From a checkpoint of a small self-supervised image encoder.
Data: trained on made-up ball-and-stick molecule models, 195000 training examples, 15.8 epochs.
Rows from block 3 of a small self-supervised image encoder, named by matrix and row number. Rows with one number belong to one channel. Each number is 500 + 40 x the weight over its row's rms, rounded and kept within 0 to 999. All counts start at 0. Numbers have three digits each.
After each channel's rows are labels from the 100 images, of 14848, where the channel reaches its highest value: "colour at peak" is the nearest of a few named colours to the mean colour under the peak. Only what is clearly more common there than usual is listed. The data: made-up ball-and-stick molecule models. In brackets: how many of the 100, against the usual share in percent.
# convs0: first 3x3 conv (model.blocks.3.convs.0.weight, 192x192x3x3, each kernel summed), inputs 96-191
# convs1: second 3x3 conv (model.blocks.3.convs.1.weight, 192x192x3x3, transposed, each kernel summed), outputs 96-191

convs0.149:419536536495496531530426474499475555512574500597549477450525494439445618477523469469472549463529498484550512459501440464471480427467575495477534403480502493513490521477399529555554536518453535538530534480434523457501512545414513522524495535575554493468503478517456448505504501435500535463
convs1.149:508532483480515468447548524474394507490504461554497521465481490492511466493424556482451493543526414493508467499547427528498492462470501518524513591561531505484505398520437429547475517580460478431519512562540518505543441505430501445551470511504522438476536568477514507502438581528530422466
colour at peak: grey (33 vs 8.2); brown (28 vs 11.3)

convs0.71:479493555483567474373480510590535483515513443542600474496507413511465531522466570544535490486538505506487486508475499533480480463476455477439566486493464515479505531531521505503391481522540517484483526512441485545488470508507519512466515480492484562480528529511513419405490563510530479389
convs1.71:459468509443462488536506565514467471515393530482425519470485490536537502471453514585582489454505517517545519532608529476482519512554534471430511438444509465498506540526495477467523511501493576466533484479468453485523576487442495515490536476459421480476486585585512508473497529435522554539
colour at peak: grey (52 vs 8.2)

convs0.33:494491552517433511393452496503453481476468496497468450458446543452438462455580471479575488471522631421494497483442515470501486536482502485524558471493490464436507512427516524493494457493475491528604545504516541510563509524506431480550518463510508489511489419613469511527565484524514490472
convs1.33:578512500453490499505543547549540610532502518485517515465457467545519458447449498482530518537458467568517573565530469426453507553469547586570474506506530508523602500495542507482542547493464471472435469519465481518540476513511521435457516515475518503484458502463469482488517461453462480540
colour at peak: pink (41 vs 15.1)

convs0.188:413519486476474530422455529531459518561459529466509546498512521564507489476573536432426446496466470507527510433479556544479492444490474488470513540477453483523399479498491505532486426529444514445445449508471484443530470456548528508410428437500474511541475517479413466478482502510477441488
convs1.188:502554458547468483549558488504420567504495498485487495522497525503490515492457452396545510490550591466495602511545527481487467417426563548446433486541502493470454471553532552489490522594473504532439500545462519513464501528563447531486488466447452526441515468449485505540427478608481542486
colour at peak: brown (42 vs 11.3)

convs0.39:501494587492454489438492552441477538488515482445572532508505532506557611486484545459519497481457566481506551483413509528527539442446473553473501513499457480494490498493595553477480545427587520545490501499455551489492486489487491483454489519448507503430453429430490506514509528462494496492
convs1.39:514470583535558528473484489493550492510525485523563523515422512475486588546481531521491513480549511516563499455456483507535455550491503550520493470362517475475574460497484487499479513422507427461593517534427474479511534492543551509491478495510479456518514481556462471540594496482546524494
colour at peak: black (100 vs 37.5)

convs0.32:497535471467546527484549500627484513505434502516487495509512507524548471499522446486506471486445406428503429528515334519484545538446538437438538488498519492465414527562571486492523457474461482521521496453538517442482469560512502533441449480516560466527467463550458474530477446514505473483
convs1.32:456473509494520519456416610603572474500555529460498484480504496507460543498467562490501464556521476495506494471450309542529506567520522521536439498579455460542481504543485527502466511462512465543505473507533536469483515482563541507432502495462573525482584551510461535536504468500572492441
colour at peak: pink (40 vs 15.1); grey (33 vs 8.2)

convs0.110:512470484501531514430515478499525501471511473490483513493422453475482464533470523487475462474596543456495478548456503441478441461634536511508518494492509490528521532526492491512436531438508518493524494523489510476442545550502482553547534563463492458536506468510529466512522523566432542490
convs1.110:492483474523513551427509531489473534458503506473469525551474566540488449453476533437539558495516403512509556489480499537465524462501477532554509499446528516558509448431543464504550442556507521515500492522497480532576523495468532508511533516454515519516493508495414496491501534422547495505
colour at peak: pink (44 vs 15.1)

convs0.46:451534605512501465452474516377459501467478508547496533492457505494463484536512527525456433543505598501504469488500481450492524599489508507442494506449526465510482456472431509500523516496507575492555463480469513442494482482430440480464480572516571505538520501540483454562543480521572519508
convs1.46:551531445455482518497453508457495531502570465562577528447512509444530538545447491491421554445423506551462545501506498534497525556488537462522514552599516470458527480565478472508456507509498541524532422472533566494511480498518438515392508537587482487487513426477540480499516451510497424548
colour at peak: pink (57 vs 15.1); grey (29 vs 8.2)

convs0.129:480489520518534478443532519522510538470461479496476501495474507501374477561573592520495451433431473496469433501533505555481467458495500540495526486461460452515423492534444512478456493479511572522519527470466523465532480550466549443503507428539467393494495523524527464487509551459426519521
convs1.129:500445456528504535539484559508490439533545479449478519536524465530570522510459461475463534476606511467496507533526556495475493504515495470504558524450463478436539554509492489465490554535528495446485559500511513418520530573484515538577511520550528460535531512439535541497483534464444540549
colour at peak: pink (43 vs 15.1); grey (36 vs 8.2)

convs0.157:468507592493467453440477441526544494492499542556551475451442486416490582515540503510518465461526549475462496541492509446493490493520541447529540544554475472496498545486504486479525544504447587528477466452454450409396515549458505489480498528493521505482443511506487531523503453544512533462
convs1.157:497497509519520504653470515474496524498468486480495497487600531473466473498549494489489480497464533433473507485484499460547458504395434510569520494512527470488478506514558523532487485471481521465515475509512536405456543496462512494523511485496494509498453473498472566555459438520472548540
colour at peak: pink (53 vs 15.1)

convs0.166:388512558517438497475494483518485546494488572464475504484499486509426535515667502477426493515468538570497480473495542477529445528495482561490546500576469461490518444478521442534512504521463463494509457509467526482539490498527470490465493480516477471504423565501559513517526616468474455539
convs1.166:462495547550450571488417448555432473467567432486463552538448496498568477546503525509419463458532460483476409466504543474507472573458545550475399453522492520488461499493476547512462493560517435541515523515449538561569586446528465513510470470474494464493490501517523578521493545517544487431
colour at peak: brown (36 vs 11.3)

convs0.19:476519477498516463480542495557483496530503447530496461513463532454476492463606473608485523518509569481479471489532531490480477500550539440475605442514532504514581481422481517533529496538498478476517505485506476507533603498471460429517521563550512517498489529556580476527490545536493468450
convs1.19:532534484513536443553484430536510532502556496564537505513552442437495480475566512449533490512412497559509486470546523583482535562502542472469521546458473554509542534531546512473488594471509595488521483509546531554509449476523515457453515427589471558507514501474489527514563520543481426444
colour at peak: pink (39 vs 15.1); grey (37 vs 8.2)

convs0.170:560435497465493540455465554527562515540480503483476491524588474473459554524483538469428475492513495500491478436463552494518535505487469516504470471513510521447484486490555499549473451452483512488497534488467507497493490392434573420504526482532523414497499549534477402541504504446489577509
convs1.170:564547536448496471477526540484481510543547454521461502494463460566482505477523480518465517510513544445510410542532532465512486574474505440508470511539576518500494446445481472528488429549546517512539526455498572499495481490437529535536496489539469396428475466512479505521465565492471506512
colour at peak: pink (39 vs 15.1)

convs0.79:468514597407499475433461604432459492507480510517488542499517515433448470496497621532482467522436562550548436552468519460509488468569505531439517477381526535468512491477513512495474417542522569466499506460506490434557556490456539489492539466478525484504455422530498426543531522509486517488
convs1.79:500460526546505573524479594485540520496519519505494524528527457518438469495507366495484506435654463488517524469488511436479565524495515501545447551567472469515519508507406490485550575509470550503500510492489503506470553455504577514542473546503541438499495422483447576444486494535526510523
colour at peak: pink (55 vs 15.1); grey (31 vs 8.2)

convs0.45:513501461535518523658478566476472502500486473472450554540546505480427515532480449494531482529471465521517442481459532501461509548388467485516505479527458624442531488488453483549522535525524504501510406512536469490619507474448506442398484527544447526557588452456435490540544493500518501541
convs1.45:510463499461559579497456473467464514522494490479509547461512452504635505439496453435514458511499517489476552445487432519529514500584531506496521516526400483488485465589480540556501510449534488451510434464514519473501467489566451485462506545459535480545486470545489539494508487544521595523
colour at peak: brown (61 vs 11.3); purple (27 vs 0.4)

convs0.36:487506431546502483402492501466474478521458448546387481532475531521487561500493471524510481458584494454467537463493465562517511538504524467513523516506469576500529558506528462550518555516435446494499517486520489563471445577519533446455494506560442503529516524494558473514461566462493491505
convs1.36:488547507479515483490473538511450539568515519513496536583493467514457562459477538453510520572509470494517433515476483471564435488521503503467522510370426580462471511523478453564488443473529517510504482468467556564482491490473448447506448484570476554450519547484474503531418532508568526516
colour at peak: pink (39 vs 15.1); grey (34 vs 8.2)

convs0.20:451426390472488449477517553450524511509531544485505467461469532485467392537528455492429486494528528420520487497490503542471541529510456552518414529448545513510529458449473465517533473583566404555519551462487464580466457535510497473485531534484517462512488462501484490464547505449494438551
convs1.20:486492514537550516508490514462513503483522547487473504456519509509518474534398558520473480515454557488476503509500481495540453465509502540505412477485498474446554472589581512554469450472542478455457455527470502514493524558466545533493465504494552520525613469462432510544552448506511518469
colour at peak: white (64 vs 24.7)

convs0.90:481496497436488440508452462521552463507498508552489474498444455471488539522529513500523480459477441538502513479487517478497512483477475444529502444507459424505464487408482442461501460493492551468442420432513473468536494493500654476499508480556496528456545520506457522494504500476503518571
convs1.90:495554448539534542469507498564491534537510463516508492501542491508502476482434515432495488475573510431514517518521536473537497521462460432498476515441541468553478464552558521490414532572551551491445544523515495463606478506553548504463515453582561473464431534564572485536479508518530564515
colour at peak: white (60 vs 24.7)

convs0.63:499485496513541491463500448463473557520506506494502467504481477478478467585475525448539475485558509499454449468496490519413487517467502515476552499587492534466470500499460563450505476461598515525506460503544512421490538480467525464554521531497529484556540525480527509506520449476497526523
convs1.63:509557476525534530476493485486519542464468481504494499525447528504415586452482553521564520596470435461521476536464515485534482545522477457544507540472454564473541455498478507554489415504596564528488497485413528559469484596497509593536471508534508440499494526513527493494533516489445522479
colour at peak: pink (46 vs 15.1); grey (33 vs 8.2)

convs0.133:556485516487481480449460521506509486525469566532511469493473525468526571468494487552540494518469556418504462502524511503499461521459559505567464483473481515511511510452512483516480533535339467573450507559530463574558509535544387485521454474464489515541460537530487480469539556515561511527
convs1.133:480527501484527518420450462417481457496517490534499568517493504487504448477441498550494480488493534534525511553508573463537524520474443521497458534502478481459525484514410450549534505520557568479520433530499535609515475539551498458583462482533521528516465425473402477451523465476468510476
colour at peak: pink (41 vs 15.1)

convs0.107:504569470526498497461531500510514508577449503557439525507441510550500537601512515493476492533551507466509514476514455509458513458548531426482576523467537411445525499523489505439538529512467636502507468471544510494510521531465524545458532477521493481403494541522524583559538536544537574488
convs1.107:505537494477481489489474507547488527491488488496518576510465470515415602434517544564574543514580471446524468424493498557509476568483489496493563486507492531519496497523466514502450496509564516532514502436487505534573484460454560555503525548531489479553494497512527502504591465450455594486
colour at peak: pink (43 vs 15.1)

convs0.154:557376515483537519486502439437512509501487472502502561430473500514475558491512499479559472547493493413548497490548455455523470491470512402514487466485456559525494493540562502539483520556519502546455434512488476534578430440464591496496443525507521545442533595586467430478523511434532517491
convs1.154:467502545451534477506487556433456546568527474540493570435489463514401583554477466417477537437478495478494540486451468490532422456460474438548584573501434523467545400506492488488459440472557477488551501482506448516513484474577509503540450492512567467512538497455498551563456469532554474526
colour at peak: pink (39 vs 15.1)

convs0.47:493523427555488474398493454403496542486489503497493500512465531497573534451438557524452521540551484465479554500518471525468476501535485503512420454521504450585547531483437459459520554531456435432518457522472486559500510590507445493490463508418482526530538425513515468423470524424491512558
convs1.47:531541503525507510482544520434461436517491512562469605428548496496504520502499527557494416498437584539501455488491441481525570474519491472495496556562442509479534407515473491467468475490461526537509488576492536536468495566558466448439537515528571496504436506480478402564447499566591516445
colour at peak: white (52 vs 24.7)

convs0.40:595524457526532466473524518528553550456563567483522475487497557509446471456423416501401568457493522442546460513437534499533520465500563499481497578486447504454517486506465526474528408512442488473490556528484547490513512515405482425504536528522497471514457497499466543515574496509503506442
convs1.40:471480587521515520509426502454573513448499537528534477438503554462509465477503518538493475567400452481495502494471472491517478509500408526446534446480533534504495525540493471500507530506581520445486444541394484496506474571559499447533474514499521525553523485439479503503544491517456462464
colour at peak: white (61 vs 24.7)

convs0.183:437528517462400533576475504531443490540512463475445467508458459480412495496585485542510455524473513443475511478449490513523498480451480471511538439537483464461469397384448539513516412511481493501479359461526541502475471473446495452489501528510559490542515506465475424556530453571541474540
convs1.183:528503481511466549479440517485524506499529461479475506513459456561514504530570500546531407504495497522474485497447448496532548453500545491546549487492430473525511485547437454434479577544523508453569524501464503561443519456478512470486476495476596521433456556627548466501529472462499526498
colour at peak: pink (45 vs 15.1); grey (44 vs 8.2)

convs0.117:498472582449471512427553545453388522497515496526511510505521522551463593464577540503578494531480476523514511476564574535552500478532491505509481416482464528505549455487583532530472391503405555496511527494366517549501556507408465502489521501478503507496530483475465489555480566446507487495
convs1.117:497482562501482534504463551521512476527484541473481444521502509470517426426469497601427477519507466525497442485539477534434534444484510564533467480509430592513503476488494470456538543584399560493602551506409518503537513503497472550565507476530466488521452420527518539535425535530551478448
colour at peak: brown (49 vs 11.3)

convs0.118:462457476461530513451487489476494509516493504523504479521429514507517528550457500468518460423483487531458544465522476526483548466529536432462487485447502569437449508492508468534427510512502594479492540520513485464528488534524496491411448429469579526447504457452513457567574507496459519481
convs1.118:506474509581424524612536545498414550450511530518496511515543519440549469466496517445464460445510562478468505432522459541493445432500569556495538520489519493499492511548568506530498447503482485545421429548516532462463503485516434455526487472373449497509479447449488445531524536494480504436
colour at peak: grey (33 vs 8.2)

convs0.43:474546502522597484425460441588493538401473480501590506431513549520475543511420483469478510512479469518558516496470484476468471476490391512489449461456536461502562442526524519465498507539430478409522505506512540407530457452528478547472545514574529442486513516504528563411474520497393476492
convs1.43:470488572510535494483559516500578390474485615528431541517434520491486502495501488597526491470509545485515458504527598472468506408513499471488465543487535544475521517492569531553491485515497525488521448529418459507507517408497536514493553520538462485560472542562472513490472459499462515451
colour at peak: pink (34 vs 15.1); grey (27 vs 8.2)

convs0.143:463490529482493471430540465460464491468487486571504593514429503488522585569472486462585542529557591511517502452479535490471541521468538533448500442412513577481524479549502535527515497509417565525562496493453550536493529500473454502470475515540575493475490443512455501558553508496503504504
convs1.143:472538502472523591485457532503502447540459522559552522536520534487511444482411491560553460447553426504507479504519490481497487490563513482499451529552440510475567466546496471462477546488496496543528578472429489503503485502530528521431499613528503491537480465500517443496525605527472484472
colour at peak: black (92 vs 37.5)

convs0.180:487512524524544448480493495498556547542534459486475528531434531471434467522552467515458569540599464473459500527488485473513476427535436510416548436460487523515552505547535444466478480479580520603489494527517516550476486537561570485567479538488486503481502579501563460451537473519585507532
convs1.180:497471606446541517549519521477478454514520483445552590503529496453492498471441575533451466487547533422483468526490457480452479464482557450435440537543519503525503554488450498494524567502570509458540457466520438452519482469557500522611535484545510461572485472528542549472507501459557486500
colour at peak: white (73 vs 24.7)

convs0.69:557487565477472547486497534546514473445545413555479498502480503448434488468611482518471479504525523498501467505485495498450498499550481507592500516531536470492427492475450530532510479404519634485475478584582479470514537417377513541427472460477531506528502499447474486484509504509517519563
convs1.69:480512475494519511592495540480508550460520478521478555498544463571567496534500500502494474558442447472475507482491553518466467532509470481453518534460546521452497489540501530511494520461501538521483514450464528571458504558390535513498441480517450486485514480519486444556521477583505525494
colour at peak: pink (46 vs 15.1); grey (25 vs 8.2)

convs0.28:526479470523516499445492445512530502472487496457547543521448524468518440529488535491522473507536454485541531518535518488479532485584512529496528516477539432458471551489511507501472527458662491469512575495548499466428492485494498518591484501508522482479532522512485494483507501539482536496
convs1.28:492536474542549511486458514439516518488514563505511538512499517589463531478411505590509533467559518537497498460557502461480505489508491507480431458474516518590459474481467482530488456462560494503483462487531478584535492510515495519571458487530519534531470494472504509483537494481508530414
colour at peak: black (95 vs 37.5)

convs0.49:410523546522504510384484480454441440474487564528508447479490500561540487538528448534500483460550496473523466465531449495531509478604484425501501455591456487452442482522481557505494461505464542431467487523494470540492562497520497476435512447506475408564518507469469469467464481548476480575
convs1.49:432467473481502514550535520530384477542507517517529496540578423454544521527455529517487525478495471520508498534459504516515485558547515534479414511484449477455443446499500535512463515514481531463489465432491479499491436501523511428488494490545550542508505495525475495489477446473521538422
colour at peak: white (58 vs 24.7); pink (41 vs 15.1)

convs0.78:475596523554473489519490507506518502502482444514510482470458388527446531510561499444475460482486515488563523512512475500453457506387475493535502533554538476460484507466521474526524444523458573501515480518534502459463491354470502445447475475513501399489523497487477468530526425533523445453
convs1.78:452470490502511477447467528537539495511548461491453513525535537618448525524505531496567497571476506470444518478444560491503459558515460497496456497456563505464451458525540508523512485470501466515477480479515546505469490561507460559541514523482424498321405534488534542580509502539429503458
colour at peak: pink (39 vs 15.1); grey (34 vs 8.2)

convs0.4:623477511487527482486467430465544508492485557575491530502546441501521478443415435466481431501562481414520487538523543453500513485489520518466492461421462499449530512479472492454511557495443520512465509508503490496516440513496477482490470507477513468500568520486476399498475497541530527527
convs1.4:491553488485547537504498438505566477549595514554446492534401559559495511535456491493506568454515506486497528528455493539560468506521350510449510548546571508497521599464585517488524469500467479436515536563466570492499543490523460521525477426499438466463466487565552451522447456487564488484
colour at peak: brown (46 vs 11.3)

convs0.114:430543469523522484616554462456499504433510606487519527521486522495402482452478442499444521436549539479510490474501546451439499514471469532520444533470480558488506514497412480492522512477474429463514476450468491438648502552494432489467468567521516489552423509539480479506566521445485450521
convs1.114:500500500519561492436479510455501426497538515537517580449471484496486521586535533510515494531466554557545482539465526485460479551480570449490533542563532505499528479565487546526528472527464481476517425534468449514558498502462421425491451444550466591554454461486495446518530467480504461523
colour at peak: grey (57 vs 8.2)

convs0.26:506555508481475465486494499383487452445508513476506554460477473446445405458477443477462460499550557524533497516519489456468471480534502552486472557582455477462480460522466491522464514506567502538494485506609455456497527496517509528510458545435494515527512488501532496485541483530504526499
convs1.26:502511566501545483486538527522517465525506440527465494499458545511449483556461493495448477516460519590519513484508495498467459496413458522580538507544531499469566482436530455477633484539521514448517410521436515485517527528458485513599491474501491436541470506529470519437565533484537500488
colour at peak: pink (49 vs 15.1)

convs0.187:482579531470457454433495503528528514526471581505556575484433502480484539663569457544517483515515501447519470579490494434491508517574544489508531445520491410475602509531514483535428543535513531563457540548435511460480490519514539531592487493466533482474536511472565569515472508526480501491
convs1.187:542508448513536499618537577511475539433499481410455526444523490514471553368464469470484524512491507479495467528539442468481436482417512483501459457507509490513552474458447512458512520502523497538548516487528493469530510525498496521620578505523483460535490429511449554482471504484445552543
colour at peak: white (58 vs 24.7)